Weights of a small image flow-matching model: 197500 training examples.
Rows from block 4 of a small image flow-matching model, named by matrix and row number. Rows with one number belong to one neuron. Each number is 128 + 24 x the weight over its row's rms, rounded and kept within 0 to 255. All counts start at 0. Numbers have three digits each. After the name is the row's rms in percent of the matrix's.
After each neuron's rows are labels from the 100 images, of 14848 (inputs lightly noised), where the neuron reaches its highest value: "top examples" is what is common among them. Only what is clearly more common there than usual is listed. The data: gratings and oriented noise at many angles and scales.
# fc1: MLP up (model.blocks.4.mlp.fc1.weight, 768x256), inputs 234-255
# fc2: MLP down (model.blocks.4.mlp.fc2.weight, 256x768, transposed), outputs 234-255

fc1.654 138:109125099111112106140145091155136125095134095080149141165120157148
fc2.654 101:123132107147175144145126123125201050102131107110120081119118117118
top examples: very fine; sawtooth grating

fc1.553 142:098135129185130161101133096115116149098099125139128121075120121095
fc2.553 108:103130098175162114129120142118155129118148146179135104099152121067
top examples: very fine; coloured; sawtooth grating

fc1.179 099:135146117100113150144128122128147146170087135127126163159150128100
fc2.179 096:065136143135104150120136133126150122143125111123119099163101147156
top examples: square grating; medium; stripes at 30 degrees

fc1.702 106:118129095115124069116151147110162126138107156153125143096136126117
fc2.702 109:163143119141121197116105138125089123129071110138094160145099101132
top examples: dashes; very fine; square grating

fc1.590 092:146138120133096115123166111129097110132124122140128098137106110126
fc2.590 099:123116137152154143154110147130176105109173096171127089121165124128
top examples: low contrast; windowed patch

fc1.301 122:120144124063157135145101139133143074134137113116108097138167111141
fc2.301 161:123140159107114140121125171152130176135136126106113143091135118112
top examples: dashes; noisy

fc1.495 085:146108122157141119159169116111120132163149104118124151153175128186
fc2.495 090:138121082164126079130137080115129103185160130134138115095079129062
top examples: coloured; noisy; dashes; very fine

fc1.750 100:094139102108117204142161137120133119089113140146162190126139129133
fc2.750 095:129114101122116050139134093150115139075136153165174205142167125124
top examples: low contrast; windowed patch; noisy; very fine

fc1.529 108:116136142151114146128107138112137110176156134109127108097124074116
fc2.529 085:203147153127116127150141144119102156163120119116155158122110106080
top examples: square grating; coarse; stripes at 165 degrees

fc1.232 087:136145130108125144128129128135119112081148118096086112068122132121
fc2.232 076:108128119113126104141107121130174141118144167109087166134067101112
top examples: very fine; square grating; stripes at 75 degrees

fc1.288 084:091117160144154141141120088097101146124159131111158051145136142133
fc2.288 094:203124103160181129145133089108112091114168121149180097132134173200
top examples: filtered noise

fc1.445 083:142140129105157159142187148154114106073117146086125130181101149180
fc2.445 080:117131110071156083119129151086115122106051146134114085144187078174
top examples: windowed patch; very fine; stripes at 45 degrees

fc1.725 092:122161152099085078152131104164094088162170136158137090093100150108
fc2.725 094:139131147109177181115146126153143130123116103137171093160158121167
top examples: filtered noise

fc1.434 090:156114143050152147134083126122146133126107120081084135132127144138
fc2.434 099:129129133071110088147158155132136110120118096085139161115122159137
top examples: coloured; noisy; stripes at 30 degrees

fc1.208 102:158110126128106167101113103107146093118161149167128130109132134141
fc2.208 109:096119112108152113114156117078106179106143145139145147109132123109
top examples: sine grating; very fine

fc1.19 119:136165145141137158113142136087153076121120106118117120135147106141
fc2.19 115:148137148147158108140111088137092160106133119100134072103109088163
top examples: sawtooth grating

fc1.82 099:142109129138117145125137162110125117157125153158098135112100129155
fc2.82 091:135145135117146205119127092116116133142100119175128114113223125116
top examples: dashes; stripes at 90 degrees; stripes at 75 degrees

fc1.763 117:145115123151120133114118174124125103102155131130133078112128124163
fc2.763 095:078131078145144133132130118116090149068144100112172071119109127089
top examples: square grating; medium; stripes at 45 degrees

fc1.597 108:148159133133108120122143139139110092136131117079116127143094122152
fc2.597 075:152131126119152135131168122088129118078154137120120140128177117108
top examples: square grating; stripes at 75 degrees; sine grating

fc1.481 140:102162154153082125112124158169097150129106136169138107117117128110
fc2.481 109:103140161168130110130136119127036141153147115105098097133099119161
top examples: sawtooth grating; very fine

fc1.520 092:106123096126127101121127142138086189161158093104091126132137132110
fc2.520 094:133139096134128122151133122118155097156163090146091130161150124118
top examples: low contrast; very fine; stripes at 165 degrees; angle: stripes at 0 degrees

fc1.568 108:168145113130151152171125138110161100182160162204099115130126111120
fc2.568 099:155106118112130154121126096141126137096113113144066138151100144124
top examples: very fine; dashes; stripes at 105 degrees

fc1.278 101:158120140100137142156105111114144129124113136171141114144121137122
fc2.278 095:142120162122103100108118122083104137086122129129164152114086098136
top examples: filtered noise; coloured

fc1.300 110:140143115132118113095124104118094105135115115117137160145141128118
fc2.300 098:118134119107144124099122111135113114129119135147183196160112147128
top examples: coloured; low contrast; sawtooth grating

fc1.485 085:126132144132111095165149134126108186123117146136128127107141071087
fc2.485 087:114116155160140161118133182121145103092154126185137124135140087171
top examples: noisy; dashes

fc1.603 094:152162109142159136102124154130098131128151125101147132167125117139
fc2.603 098:109130115146108132079121169132155117134108043109139107121142197176
top examples: filtered noise; very fine

fc1.532 103:165108129117110149131102136098152109158137079115141109132155095124
fc2.532 096:160099187134152128109150137110081106125133167111161141145091132140
top examples: sine grating; medium; stripes at 60 degrees

fc1.762 104:156101090137121128135114136123175101124137133132103118065142141123
fc2.762 096:140127083093150111125144137150140146129190162185097080120127091136
top examples: low contrast; coloured; very fine; sawtooth grating

fc1.559 091:110090126132108137114112120122129102156140115160184117162149113143
fc2.559 101:139120128108113121155146091130133135157133127171151114074097142089
top examples: coloured; dashes; very fine

fc1.544 103:174136178151149127170135125140087114127139119140134147120125094153
fc2.544 091:104143186187130137127121121120175112162126123151119106133132132144
top examples: windowed patch; low contrast

fc1.183 095:181089111123129106140130130151136120120148153164172152096139114145
fc2.183 098:097128161111156158104126111141176151093115141097163151118109128088
top examples: windowed patch; low contrast; coloured; very fine

fc1.741 092:148110138172108144127083125135118119113149118087128132139127121145
fc2.741 100:087133110194149114121138145138123154096123150138108134132129133120
top examples: sawtooth grating; noisy; very fine

fc1.672 093:113138151171106152145139146104089140173110131152107106134129134088
fc2.672 095:132139127150128117099127144103173105172144119165118124128123140155
top examples: filtered noise

fc1.390 160:094126131134174132139075111131139102121107142066130151152100118134
fc2.390 154:161139111128031150113139139121134107145126112143119139139138124142
top examples: square grating; stripes at 15 degrees; stripes at 0 degrees

fc1.30 113:136120129146125133138127116160142063129142115064076106112167133123
fc2.30 141:130113167172159154129103120152170097139122102143128142124173147125
top examples: windowed patch; very fine

fc1.449 094:136109169153108161171112146136166136172124127061143124093118155180
fc2.449 098:122139127139136103131110108113090129164114166064096123152114156046
top examples: filtered noise; sawtooth grating

fc1.290 109:137141184138145110139161146174177153101115107122133116149126101096
fc2.290 111:164136116128111106154138139111098157134114163090088128123152120159
top examples: low contrast; dashes; very coarse

fc1.589 085:110102156143153115124153142129142128145136152091115134090121103107
fc2.589 091:110142149109070165126136148142129131117198141100134159111136104069
top examples: windowed patch; noisy; fine

fc1.149 112:113121154136157096137152161152069181091156137117128114133122142092
fc2.149 079:123125151123114150130130127155181128056087160137180096108067150133
top examples: square grating; medium; stripes at 60 degrees

fc1.122 089:165117123139120125133114099161156170106114109121114147161079131117
fc2.122 081:145108128140173147132134079140119101137123080079128097120120160142
top examples: very fine; square grating; stripes at 60 degrees

fc1.657 104:121121110123124124148147156142157114119090129156148120140135119135
fc2.657 093:102137169134160127107105113125062137117095142137149114118116137090
top examples: low contrast; noisy; windowed patch

fc1.214 110:122122141122136141165108096141171119132145174114116097131185146124
fc2.214 108:131131135105103146104126151086111088110124183147091165136177123149
top examples: windowed patch; very fine

fc1.287 107:089119118150116117105094131158114102136121135114138163123126157169
fc2.287 115:136113141140109140092168148166128178125185097123113110131167142127
top examples: sawtooth grating; stripes at 15 degrees; stripes at 0 degrees

fc1.123 093:145125128120134139123069146111101142162144091148086156132167117130
fc2.123 103:095108149146105111110103120082151107189124160140070143160072126107
top examples: low contrast

fc1.438 122:160156120117154127158123129111173129076164129039135123141144122189
fc2.438 131:160139140152120143140143136098150178100129135100159097111125117098
top examples: windowed patch; coloured

fc1.389 087:139145128110108101117119104115120123056175143103185145149173110146
fc2.389 089:142137101101121176138139132103136164070144104143213145132099122117
top examples: coloured; noisy; very fine

fc1.268 088:093149109137120113094133098141090148100137155081169097164140112117
fc2.268 096:135115124117141134117166140144122132081124103100166107149119120166
top examples: low contrast; coloured; noisy

fc1.498 096:124113100146146160091151128128112153165152142112129175109137170140
fc2.498 088:104131127168134104142120150114157099177159143156155182183124165124
top examples: square grating

fc1.489 113:126126142120136121139137110106154139094155142160129104130117149125
fc2.489 085:120132129115118123128137113089154123130127129163133169144159130137
top examples: sine grating; very fine

fc1.372 097:121131143068097121104118124172091112137110139120122189112143124111
fc2.372 106:100136120087140134133100150181173125141120112123114171139140120132
top examples: very fine; square grating; stripes at 45 degrees

fc1.333 096:137121136148112156134129093112089058115142126153110129161133145177
fc2.333 093:123118132131122097113130147117140181131112132133081140141129144050
top examples: very fine; sawtooth grating

fc1.349 097:098145102083144152120150154153130115075121122126196166125160105142
fc2.349 098:158134118024126107143133142098110087071105157103171150155086138134
top examples: filtered noise

fc1.514 088:116124183106113122152126134167088132085133108077139129128123119090
fc2.514 093:097126160093142128122125107183189120085122088124147146096116101131
top examples: low contrast; noisy; windowed patch

fc1.332 079:123122088128107152132126082085132169109119108140137168108129067114
fc2.332 083:119140110101168121143141150120112110119128101159107182130157142124
top examples: very fine; dashes; stripes at 0 degrees

fc1.694 103:126099074108134130152154140150126157129132147116131130162127095162
fc2.694 098:146124073150132120139100105134131089105139115110121140149145078109
top examples: very fine; square grating; stripes at 120 degrees

fc1.455 104:153142140104117120140143130122119127157099141107134129152144126128
fc2.455 102:084132129115145122154150134087144126155102149135078143107130159130
top examples: very fine; stripes at 90 degrees; angle: stripes at 75 degrees

fc1.207 089:118131131115143089121123132151114127103115118159151159158091113096
fc2.207 093:102138100078118155123128137148107142104090128140149124138145139174
top examples: coloured; low contrast; noisy

fc1.198 132:156112110072081134089095112147158135164132105128085111149122147090
fc2.198 114:106127090111180140110136140101095126158167133116073106147150110178
top examples: low contrast; coloured; dashes; square grating

fc1.541 083:137148140117145122131086139129174154171138119161102113124118082092
fc2.541 080:137143141145096170166152122114056109080127109127135120117195151118
top examples: noisy; dashes

fc1.261 097:123084162160124120141122098147162111134085102131139134097110135143
fc2.261 118:116172154169140119150131114167121153143113136121146136123112123096
top examples: sawtooth grating

fc1.410 086:142140134114101088148147116141117119119156151116159132114136112139
fc2.410 077:096140135125145118141110132142069078101128110091137157113157160103
top examples: very fine; noisy; kind: sawtooth grating; stripes at 60 degrees

fc1.186 089:141141161144086116167127101122128127096144126131146127098130095108
fc2.186 088:113139205176160139149154102174157113138125089139132124136134152106
top examples: very fine; square grating; stripes at 135 degrees

fc1.59 094:154104132121143129125130139069156083157146149091127133136125125154
fc2.59 090:148137097112164135081136149092137116139130117128161104122134178102
top examples: square grating; very fine; stripes at 90 degrees

fc1.16 127:119124139127170140128142146133145078107130106088110148157137135167
fc2.16 105:130122135133098138138118118108145132143114120141186124118132106148
top examples: filtered noise; very fine

fc1.354 107:147169124139144118177081125174097101147148137116110181153172105148
fc2.354 110:149132145089114136163124120178161117123136089154162135127171123105
top examples: windowed patch; coloured; fine

fc1.133 145:113178164139113255145093131133133174125097142158132084169116118156
fc2.133 144:115131086158138173143152092122139159099140121188130140143148121110
top examples: coloured; noisy; dashes; square grating

fc1.61 092:110124121155142133112100117102137126165114186101097139097130144127
fc2.61 093:136137106193140109127143127072093129118105113150117165119110132161
top examples: coloured; noisy; dashes; very fine

fc1.459 075:086131112128140149156152145162148105128118147119176147132134110130
fc2.459 078:102134098142086114172166138157140173150103142107154114099159125068
top examples: very fine; square grating

fc1.93 100:156154119153124126172102130115129141152125152151103113135129143161
fc2.93 104:106140122147150159127130152130140096116105081184148108141149131121
top examples: square grating; very fine; stripes at 135 degrees

fc1.562 097:171141150132145115173082158136138145139100160095154116156149100137
fc2.562 112:147127139080121120127128125147167143089138099143131157134155100197
top examples: square grating; very fine; stripes at 90 degrees

fc1.613 091:116106193127125085123137107116156111153120143094086112126124115154
fc2.613 088:145144182110150176155137111124071119101136112096089149141133118117
top examples: coloured; dashes; very fine

fc1.550 114:116144152154124119116132104137134078058109088059102117103163135122
fc2.550 090:150138150158125137133087105131143157137107131121077145112074121138
top examples: very fine; windowed patch; stripes at 60 degrees

fc1.18 110:134112141128149104129124156137090122144147117152145109142151093144
fc2.18 105:137122131102157114131135131155164170148124136174157135132124101111
top examples: very coarse; dashes; stripes at 0 degrees

fc1.299 106:171121126154102093105138159128162128167117137160114088147129140114
fc2.299 102:182128106117109121136128121122074118115127134123036122120099108152
top examples: square grating; coarse; medium

fc1.392 099:100157116180137148100139123128154123100183139115109178091107101167
fc2.392 095:150119104212146093114128100127092127074178144141138188150138115110
top examples: coloured; noisy; very fine; windowed patch

fc1.765 087:114101181118118124115129131147144145132123127113105097173140134105
fc2.765 088:146147181126122099118106123163123135141214103155143168099119122146
top examples: coloured; noisy; low contrast; square grating

fc1.34 082:138120128162100124118116123147115127121108147135123164100159071072
fc2.34 087:148093115122187155131114130153124090153137138129112153134099070150
top examples: square grating; very fine; fine

fc1.87 097:114148154099143122137135140129131144130157110157119089152160134120
fc2.87 102:158121157065159122091132139095140113157132107141122091108107154149
top examples: dashes; very fine; stripes at 0 degrees

fc1.439 103:089130135160157142141160100150112148080124103101110180112140112125
fc2.439 080:156125114161129084132104135133096137090124126110153136121102094145
top examples: fine; square grating; stripes at 30 degrees

fc1.296 086:095133139097088123142117125137086092094140094140126127101134118114
fc2.296 100:112127144045161127135160096103148111133182137129127145126125110166
top examples: filtered noise

fc1.74 076:140150136157103087097137126126119140142132145131160138131126110122
fc2.74 105:116127102095106146149106151192115108091134116135122111118157176140
top examples: windowed patch; coloured

fc1.746 083:129136142144086131162120127125057127185121117161148144084170108130
fc2.746 089:113121146119114121115121108118191117207139119117196138156108129100
top examples: coloured; noisy; dashes; very fine

fc1.187 089:123122133112136136089071125121164127173152119108110141133128144158
fc2.187 102:118123126133105137104132144169122128126148120105095156137131180108
top examples: square grating; very fine; stripes at 45 degrees

fc1.110 085:139127157136149152084109108095164175158123097094112183130162162095
fc2.110 095:123123171146105099151116183130083080172109129124133183135122138114
top examples: windowed patch; very fine

fc1.494 082:068096137115120112133128119136173141091090132157189166127162148114
fc2.494 083:147146133116128133115095151132115093130174104145191142118120146122
top examples: coloured; very fine; dashes

fc1.581 097:129122076111156117124139171099164115121135128162104109136161101139
fc2.581 091:127133155122114183106142122151130131151127145144120109112137115126
top examples: square grating; coloured; noisy; very fine

fc1.398 088:116123113133133126100140118162131199138117126127166140140116141118
fc2.398 116:162129130133087157087123119128136192148102115142130141102105120120
top examples: filtered noise; noisy

fc1.129 082:130113134121128151117101116146128119138106179124120139084147127114
fc2.129 103:093134143113125110117123076139093146123110074102142130160131134147
top examples: filtered noise; stripes at 75 degrees

fc1.218 102:117113137137103099140114126151114126080127183084106141173182089157
fc2.218 092:117104179107198097114137130170124151082114090141152163120083101089
top examples: filtered noise; stripes at 75 degrees

fc1.247 107:107140160132077140120112106100159109154130089113147123127139151156
fc2.247 084:128119175115148153145106135143095099149160138123102173121128132071
top examples: low contrast; sine grating; scale: coarse; stripes at 60 degrees

fc1.616 109:125138131172075132134132161148140122173145072108137097156161106151
fc2.616 091:165138149169144173147138115163162115163090153129127092117186103085
top examples: filtered noise; stripes at 0 degrees

fc1.542 095:125127148143156158153161089087135127098132100142133100130093132106
fc2.542 102:123123162140095111130090125091111174101129160154109095116136112198
top examples: coloured; noisy; square grating; very fine

fc1.178 100:152091110181156078151143146077132115156107108081134125069175105118
fc2.178 100:092114104186077162143124118081143147153133111119096151120140148141
top examples: coloured; very fine; stripes at 150 degrees

fc1.318 083:155119173111140123117125106159191091078116088099073103145097156131
fc2.318 096:095132098117105125156147114111179101107078119106147152146148119103
top examples: coloured; windowed patch; very fine

fc1.90 106:160150121104148171138145133144137153164111156111131148104105179122
fc2.90 097:122112079125144146111127117125088103147120111088133163150085182102
top examples: very fine; coloured; dashes

fc1.313 103:137153151163136082116127144125153120178113140129098131138091115096
fc2.313 099:130126158165135131103140136119148143194118105125075100105148143116
top examples: very fine; sawtooth grating

fc1.140 103:120105155135102160149160131157180127085098103182164110102148110148
fc2.140 088:148153171152147118138102130096110144113157154136129076121106147159
top examples: filtered noise

fc1.42 113:132136162124153122143160148134129147138164078131121142100115183123
fc2.42 101:111137139151102143085079129169127083152119131065120137107139179138
top examples: coloured; noisy; dashes; very fine

fc1.387 105:123124114158182105079117171147150119133126149118133136102153135093
fc2.387 091:118141078141110165145158126111074176103082140199094117123123131157
top examples: coloured; very fine

fc1.320 119:142133107106117149096160110143130153112097061144146164115162134122
fc2.320 135:140133142105118140085096105130130143115117136122098100136153114140
top examples: noisy; stripes at 90 degrees; kind: sawtooth grating; stripes at 75 degrees

fc1.66 098:126090099144130128159120139099084133133124122111069133126107147149
fc2.66 102:131126110125126137135111130123154134154104126141127147120110111112
top examples: coloured; noisy; very coarse

fc1.348 091:081138141096140125156128151124130145120127114132101132150106115115
fc2.348 074:144110119118159111146137139121103113141139136120086124132090108134
top examples: coloured; very fine; dashes

fc1.671 104:141140130117103126111164097094095098132156132108132183128112117125
fc2.671 102:153135123126118135099119108149166136148146090145130180126129113124
top examples: windowed patch; low contrast; very fine

fc1.675 080:153098125136109160154118113166123142144080149161135172148147122107
fc2.675 081:152113141129115103148147136173160147144140128148134160156081155195
top examples: square grating; stripes at 0 degrees

fc1.728 090:141122156134137143110109118106170149152096115165162144122125124107
fc2.728 094:090139158146098127098117153101092097150140125132158123109097117147
top examples: very fine; sawtooth grating; stripes at 0 degrees

fc1.326 089:129102164153136095084131105111133127124159149157138108140099170149
fc2.326 088:092149183129082128126123113099108150112116125185168163160130175096
top examples: very fine; square grating; noisy

fc1.360 101:132115133122110129082124150107161126162123153130162148088151092153
fc2.360 110:147115120129121132138141121169136114158121121153159116114127140143
top examples: sawtooth grating; dashes